config.yaml
arch: "transformer"
n_mels: 64
hop_length: 160
spec_augment: false
head_dim: 32
init: "torch_default"
residual_init: "zero_last"
learning_rate: 0.001
beta1: 0.95
shampoo_beta: 0.95
eps: 1e-08
batch_size: 64
epochs: 16.2
warmup_steps: 290
weight_decay: 0.3
Rows from block 4, named by matrix and row number. Rows with one number belong to one neuron. Each number is 128 + 32 x the weight over its row's rms, rounded and kept within 0 to 255. All counts start at 0. After the name is the row's rms in percent of the matrix's.
# gate: MLP gate (model.blocks.4.mlp.gate.weight, 1024x384), inputs 192-287
# fc1: MLP up (model.blocks.4.mlp.fc1.weight, 1024x384), inputs 192-287
# fc2: MLP down (model.blocks.4.mlp.fc2.weight, 384x1024, transposed), outputs 192-287
gate.370 088 [119 111 149  97 146 130  96 112 129 111 163 154 114 155 133  84 120 121 177  97 112  66 142 144  96 152 143 151 152 103  92 133 165 113  71 122  96  94 172 110 102 130  75  82 152 135 101  80 121 123 169 127 169 151 124 102 185  84 172  97  72 105 131 138 124 137 124 129 139 143 122 113  67 184 149 131 171 126 114 116 112 103  67  70 143 160 161  48 143 113 109 164 161 109 116 105]
gate.371 101 [130 133 102 126 113 122 154  80 116 139 109 113 117  91 102 149  98 135 124 155 112 103 138 100 135 149  96 152 176 137 183 119 127 172  80 168  94  80 157 136 143 195 152 113 104 181 170 104 129 136 128  51 104 116 146 152 142  62 142 149 119 110  82 179  60 120 112 150 101 122  96 129 102 118 106 107  84 125 134 151 144 135 108 121 135 123 151 119 136 106 176 154 173 140 112 123]
gate.372 098 [111 133 171  97 110 127 109 132  42 117 130 139 175  99 164  69 172 109 134 158 123 128 144 150 128 109 137 139 115 166 115 101 113  68 136  87 157 125 103 105  47 126  95 142 111 165 159  32 123  91 167 141 120 145 144 133 155 144 121 147 164 105  70 160  54 135 143  83 109 118  97 116 128 117 113  86 184 123 109 112 135 102 173 115  64 111 156 129 175  96 201 143 122 160 163 120]
gate.373 102 [176 139 140 112 139 160 136 158 148 105 115 176 102  94  69 123 150  77 128 104 146 116 156 112 139  70  56 122  66 163  86 197  68 166  78 105  94 167 110 210 156 120 109 150 140 115 136  89 182 108 143 109 127 109 138 149  81 132 128 109 163 119 116 102 157  81 104 178 126 124  45 105 144  74 172 123  89 131 115 127 166 144 158  97 133 148 103 123 178  98 170 142 149 133 176  82]
gate.374 096 [ 85 109 131 150 127 102 143 135 136 104  82 139 169 155 106 105  74 130 164 179 144 133  74 161 128 168 129 126 113  87  63 147  92 219  90 122 216 136 177 160 152 148 131 104 120  83 153 111 117 166  66  83 139 101 157 125 114 146  90 157 150 122  77 160 160 112 180 113 110 118 176 145 137 130 153 128  76 120 160 157 118 171  88 113 139 111 104 143 118  46 136  95 151  86  95 176]
gate.375 099 [143 159 112 200 170 205 104  94 156  99 117 110 107  87 131 115 159 123 180 187 162 121 118 135  92 170 120 173 183 166 159 145 175 122 112 110 142 115 119 111 174  96 187 147 142 113 143 102 130  59  93 122 138 203 161 125 144  98 129 182 117 118 187 164 130  98 191  78 202 174 134 156 141 157 149 109 177 114  69 103 143 129 154  95 123 205  89 141 127 127 109 171 157 164 150  87]
gate.376 101 [ 92 189 158 106 169 103 122 130 121 148  96 117 122  82 137 102 151 145 109 158 119 121  77  74 134 149 122 132  86 160 119 193 130 128 198 131 113 118 120 144 135 113  92 118 103  89 133 132  75 146 133 141 116  86 112  96 155 123 148 121 166 162 153 147 170  88 190 175 128 116 116  87 136 123  78 130 181 116 154 152 119 137 157 103  98 202 129  45 158 203  92 155 133 139  71 179]
gate.377 100 [147 127 135 146 108 115  69 140 129 123 201 118 114  81 139 196 136 137 153 124 178 165  86  98 102 165 150  97 140 130 192 129 156 137  96  91 131 163  67 100 113 110 109  81 133 135 122  97 155 152 147  66 110  98 117 134 176 120 142 100 168 109 126 121 141  85 120 143 143 137 190 182 173  96 100 129 106  82 176 117 104 128 153 120 121 172 139 105 150 218 126 151  92 167 184 121]
gate.378 100 [109 111 135 108  96 142  99 136 130 127 104 137  82 110 138 133 111 187  64 143 151 132 145 108 143  80 123 132 118 149 161 207  93 173  94 165 125 140 149 145 135 157  60 135 146 155 135  48  82 110  43 108 150 111  71  96 138 136 143 123 170 126 191 117 169  72 155 122 164 155 143 157  87 137 206 141 139 147 124 103 118  93 182 158 146 148 123 195 114 102 100 152  74 159  85 113]
gate.379 110 [ 76 118  83  58 107 141  84 117 160 148 175 129 180 165 105 133 116 154 142 133 133 123 169 161 143 188 130 109 134 152  87 111 191  85 102 224 105 160 125  77  86  95 149 144 160 150 143 126 141 135 117 122  66 116 107 108 109  81 196 146 133 114 157 164 104 127  98 116  90 115 154 130 146 106 101  98 129 124 136 144  94 129 143 196 143 135 106 119 149 154  96  82 130 104 138 194]
gate.380 096 [138 102 138 120 124 112  58 180 131 102 118 123 180 109 103 107 133 172 191 161 106 163 103 137 166 130 146  58 153  92 178 164  98 106  98 156  95 124 201 141 110 114  99  96 142 127  27 150 111 121  95 105 104 115 137  76  79 101 154 150 146 118 146 150 105 128 138 141 118 201 105 116 131 140  62 131 127 151 124 120  84 114  93 131 164 121 143 167 118 111 108 142 146 187  67 123]
fc1.370 096 [157 143 221 109 156 126 114 153 112 112 107 162 187 100 117 128 163 113 155  91 163 139  57 124 158 110 111 132 149 185  70  74 126  99 113  68  97 168  77 131  97 139 147 116 121 142  92 158 134 121 172 125 147 150  96 100  99 154 159 151 110 108  77 156 133 155  58 170 130 125 170 125 120 101  89 145 100 116  83 129 148 158 168 100 146 104 139 117  85 140 120 105 106 128 102  88]
fc1.371 098 [ 99 171 122 180 167 131 101 103 112 103 117 148 151 147 153 159 134  67 189 131  82 130 106 165 106 143  94 143 129  82 106 120 111 158  95  72 116  77 122 103  97 143 130 145 134 126 148 158 106 165 154 122 122  98 126 175 100 134 153 147 125 104 146  94 136 129 142 166 125 208 150 188 155 119  94  89 154 151 170 140 163 143  92 145 113 107 132 166 138 102 171 101 157 134 154 131]
fc1.372 099 [147 132 121 170 111 126 188 153 114 104 118 114 162 155 148 114  95 155 148 139 137 121 109 109 151 153 131 136 132 122 147 148 144  89 111 139 114 135 154 123 176  95 124 185 160 148  82 148 126 122 125 161 213 134  32 149 104  77  89 133 113 162 145  71 112 104 131 158 115 140 137  98 170 130 146 134 116 143 102 168 124 138  71 144 111 188 154 178  59 156 155 152 182  51 126 127]
fc1.373 101 [167 121 114 107  93  87 152 126 169  72 126 176 129 153 128  90 154 158 130 144 115 156 119  40 107 130 119 124 134 146  89 149 112 127  94 154 121 151 153 103 150 124 105 121 117 134 111 197 193  92 149 132 116 109 171  39 119 149 101 183 158 167 117 217  76 109 117 118  96 104 120 137 118  80  78 159 145  94 195 110  68 155 145 141 117 124 115 110 169 107 136 164 100 169 120 101]
fc1.374 095 [153 135  91 169 137 123 157  83  76  83 166  90 117 175  90  76 160 165 109 137 100 126 142  93 102 160 126 113 162 149 173 137  92 116 157 136  99 142  97 121 111 103 117 127  88  99 135 156 189 168 118 184  59 123 177 110  90 138 162 119 102 155 110  75 140 138 105 211 162  80 172 166  86 131  98 122 114 165 130  95 104 100 146 121 117 133 135 150 210 128 120 124 123 130  54  97]
fc1.375 102 [109 134 107 141 162 183 173 123  87 143 122 143 138 119 130 131  53 125 126 107 188  78 146 129 150 102 129 121 143 135 132 150 146 111  71 112 133 162 154 119 194 148 138 138 160 177 109  81 152 103 177  93 120 149 200 146 171 172  80 106 148 126 116 181 110 170 139 110 119 115 117  80 143 127 117 154 143 122  95 178 156 146 101 166 140 212  55 156 151 184 157 125 170  82 144 184]
fc1.376 094 [108  94 121 182 128 114 137  90  68 142 150 140  99 160 129 118 123 146 175 160 159  91  90 139 151 115  55 106 113 146 153 176 135  86 123 157 139  60 153  72  95 117  42 148 175 170 174 117 105 176 103 120 127 110 146 198  91 186 138  57 146 190 156 143 124 147 156  96 181 177 105 157 147  82 128 140 119 162 103 159 165  82  99  92 141 126 126 122  82 142 148 140 100  80 126 120]
fc1.377 096 [155 147  85 154 157  73 189 151 127 196  70 182 136 158 100  84 112 122 141 134  85 111 115 146 180  76 136 180 117 146  70 151  89 134 140 138  95  95 106 153 138 136 126 186  72  91  75 168 150  94 156 168 139  91 120  73  82 121 139 192  63 148 175  78 127 136 146 110 141 143  89  66 178 102 147 119 104 150 122 118 143 124 124 146 131  96 102 120 104 106 116  69 100 120 100 132]
fc1.378 102 [127 139 160  85  99 129  87  96 134 109 149 101 153 124 169 103 128 102  62 107 129 129 183 145 108 105 162 146  99 102 119 111  60  93  91 146 134 118 121 124 113 161 159 174 128 110 167 211 106 167 116 226 130 102 149  85  64 134 154 184 129 139  88 135  90 104 187  73  92  95  99 141 133  83 173 150 143  94 136 135 113 208 152  77 105 137  60 123 134 173 127 144  43 140 139 131]
fc1.379 106 [106 107 135 163 112  92 153 111 124 145  92 123 184 120 184 108 186  85  93  95 181  21 163  71 140 157  96 115 134 120 124 142 117 154 123  91 136  79 103 157 153 134  90  87  91 116 141  89 141  98 149 104 165 130 139 143 125 108 117 141 134 127 148 147 178 118 149 155 137  65 139  55 166 141 105 142 147 133  64 181 139 133  76 179  98 162 116 139 169  96 109 106 152 159 162  82]
fc1.380 102 [114 149 128 208 161 141 155 127  73 162  70  55 168 137  94  91 181 112 161 170  69 125 118 105 100 201 103 127 140 115 136 113 145 138 129  90  82 122 132 136 115 168 106 121 141 141  92 171 141 180 155 113 111 131 141 192 123  79 103 134 106 145 138 120 190 121 137 190 111 128 131 138 105 129 164 149 104 123  94 153 126 117 162 121  98 106 175  97 169 142 120 143 135 127 164  83]
fc2.370 099 [150 148 175 144 126  80 137 118  73 122 159 107  72 137 161  85 144 140  96 134 134 121 156 114 115 137 142 112 104 132 184 123 129 124 143 136  90 139 138 111 135 125 106  98  73  84 120 162 122 168  76 154 140 113 157 145 149  72  94  93  82 133  96 123 198 162  54  92 161 123  83  88  83 205  57  78 138  78  76 134 179  94 114 108 140 100 219 154 131 140  95 115  87 164 115 105]
fc2.371 103 [ 82  76 100 140  90 151  76 141 178 143  99 180 106 138 143 145 111  84  96 198 146 144 111 155 102 116 168  82 193 156  62 149 148 108 130 166  88 102 132 147  76  70 159 127  74 152 130 111 151 129 112  55  92  94 151 149 167  93 120 118 101 112 133 159 100 130  83 139 126 118 157 138 130 107 143 147 174 132 114 119  57 122 207  84 104 129 119 156  88 144 160 123 131 210  62  97]
fc2.372 097 [114 108 103 101 112 178 143 162 133 157 148  99  93 127 124 124 131  92 163 133  99 115 126 162 168  90 133 101 130 162  71 132 114 119 134 110 159 155 132  98 110 108 111 119 167  51 102 132 165 133 186 163 159 102 101 127 116 145 102 167 142  78 103 158 116  88 170 146 133 123 151  80 181  62 191 115 150 119 141 108 186 150  93 136  64  87 149 179  64 178 153  81 124 102 157 173]
fc2.373 103 [ 90 122 146 102 138 164 131 116 159 104 157 124 129 124 129  80 103 155 115 105 169 171  92 157 160 131 112 161  98 141 132 122 147 101 110 140 109 160 128 112 172 158 126 167 131 102  86 171 133 112 175  78 193 131 111 155 136 102 147 164 116 177 102 136 149 148 145 149 139 121 142 162  93 163  70 145  95  81 142 120 111  96 151  99  93 133 137 154  97 129 139 130 188  85 145 180]
fc2.374 096 [133 151 117  66 116 160 148 121 102 110 125  47 149 125 164  53 135 133 152 157  77  80 153  60 154  84 147 144 107  93 135 183 164 154 135 131 119 110 176 173 122 135 109 179 125 141 123 129 148 110  61 154 144  86 158 126 160  91  90 145 100 143 103 123 142  51  98 104  97 120 134 154  68 116 125 148 199  90 131 129 146 119 110  95 138 167 121 144 140 171 163 131 105 154 123  86]
fc2.375 098 [ 94 119 155 110 112 105 103 151  80 173 100 143 129 169 147 135 163  80 134 167 127 148  91 182 152 106 112 158 163 115 117 119  81 183 120  78 200 140 167 110 100 118 130 125 167 166 131 112 116 169  85  99 167 123 149 166 105 105 151 129 150  92 122 152 124 142 140 168 123 127  75 117  99  95  93 135 180 131  96 128 192 150  67  89 145  94 189 168 149  74 159 155  98 123 141 147]
fc2.376 099 [127 166 121  69  90 109 138  70 133 160 193 111 129 143 172 195 144 121  64 127 111 130 108 139 176 112  97 125  81 169 105 139 143 135 148 167  84 172  90 115 119 174  86  94 112 150 160 126 111 138  49 182 109 124  93 126 110 139 143 101 130 125 147  98 154 185 161 117 136 137 157  76 104 135 133 154 148 164 182 178 205 133 129 115  93 122 142 101  76 136 160  90 118  88 148 122]
fc2.377 095 [134 148 108  81 144 181 124 128  96 136 160 103  88 168  87 143 115  94  60 153 195 149 124 137  93 114  97 168  96 117 141 130 120  77 153  95 174  80 150 106 100  75 157 167 141 172 125  70 131  99  94 188 140 173 141 124 161  99 121 149 162 110 130  92 104 178 134 101  82  51 134  89 143 150 143 200  94 154 112 135 155 125 107 168  84 173 121  97 146  90 191 120  98  69 125 128]
fc2.378 098 [130 108  69 163 172 131  49  84 135 115 111 154 135 142 120 149 141 134  37 184 122 132 135 135 136 128 138 115 122 147  84 161 211 179  84 136  77  78 136  95 189 119 111 103 147 103 136 125 155 158 111 131 134 141 146 131 126 148 169 124 142 185 119 161 126 106 130 152 172 132 154 139 123 115  93 116 125 173 117  98  98 108 130 143 137 136 137 144 138 163 106 138  95 157 118 147]
fc2.379 104 [ 86 154 111 152 167 133  96 183 127 120 143 111 152 110 167 184 171 173  88 148  78 178 151 143 107 136 146 187 145 160 100 195 156 152 123 145 121 119 154  99 120 106 112 152 151 188 132 179 133  56  87 134 114 134 171  42 112 111 170 107 153 123 149 181  44  85 152  90 166 164 145 141 150 127 148 134 125  94 111 129 135 118 186 100 152 136 133  81  89 134 145 180 133 145 188 157]
fc2.380 098 [128 153  99 158 182 131 139 127 169 162 134 137 103 160 132 107 154 188 101 136 123 130  92 140 101 128 178 132 141 127 141 168 190 193 165 181 200  90 104 113  79 108 122 153 152 113 191 109 156 105 118 146 102  49 132 100 163 156  86 101 106 168 121 131 124  41 123  89 120 131 142 151 103  39 116 147 100 156 147  89 102  85 132 128 114 106 122 131  67  84 120 151 159  75 142 130]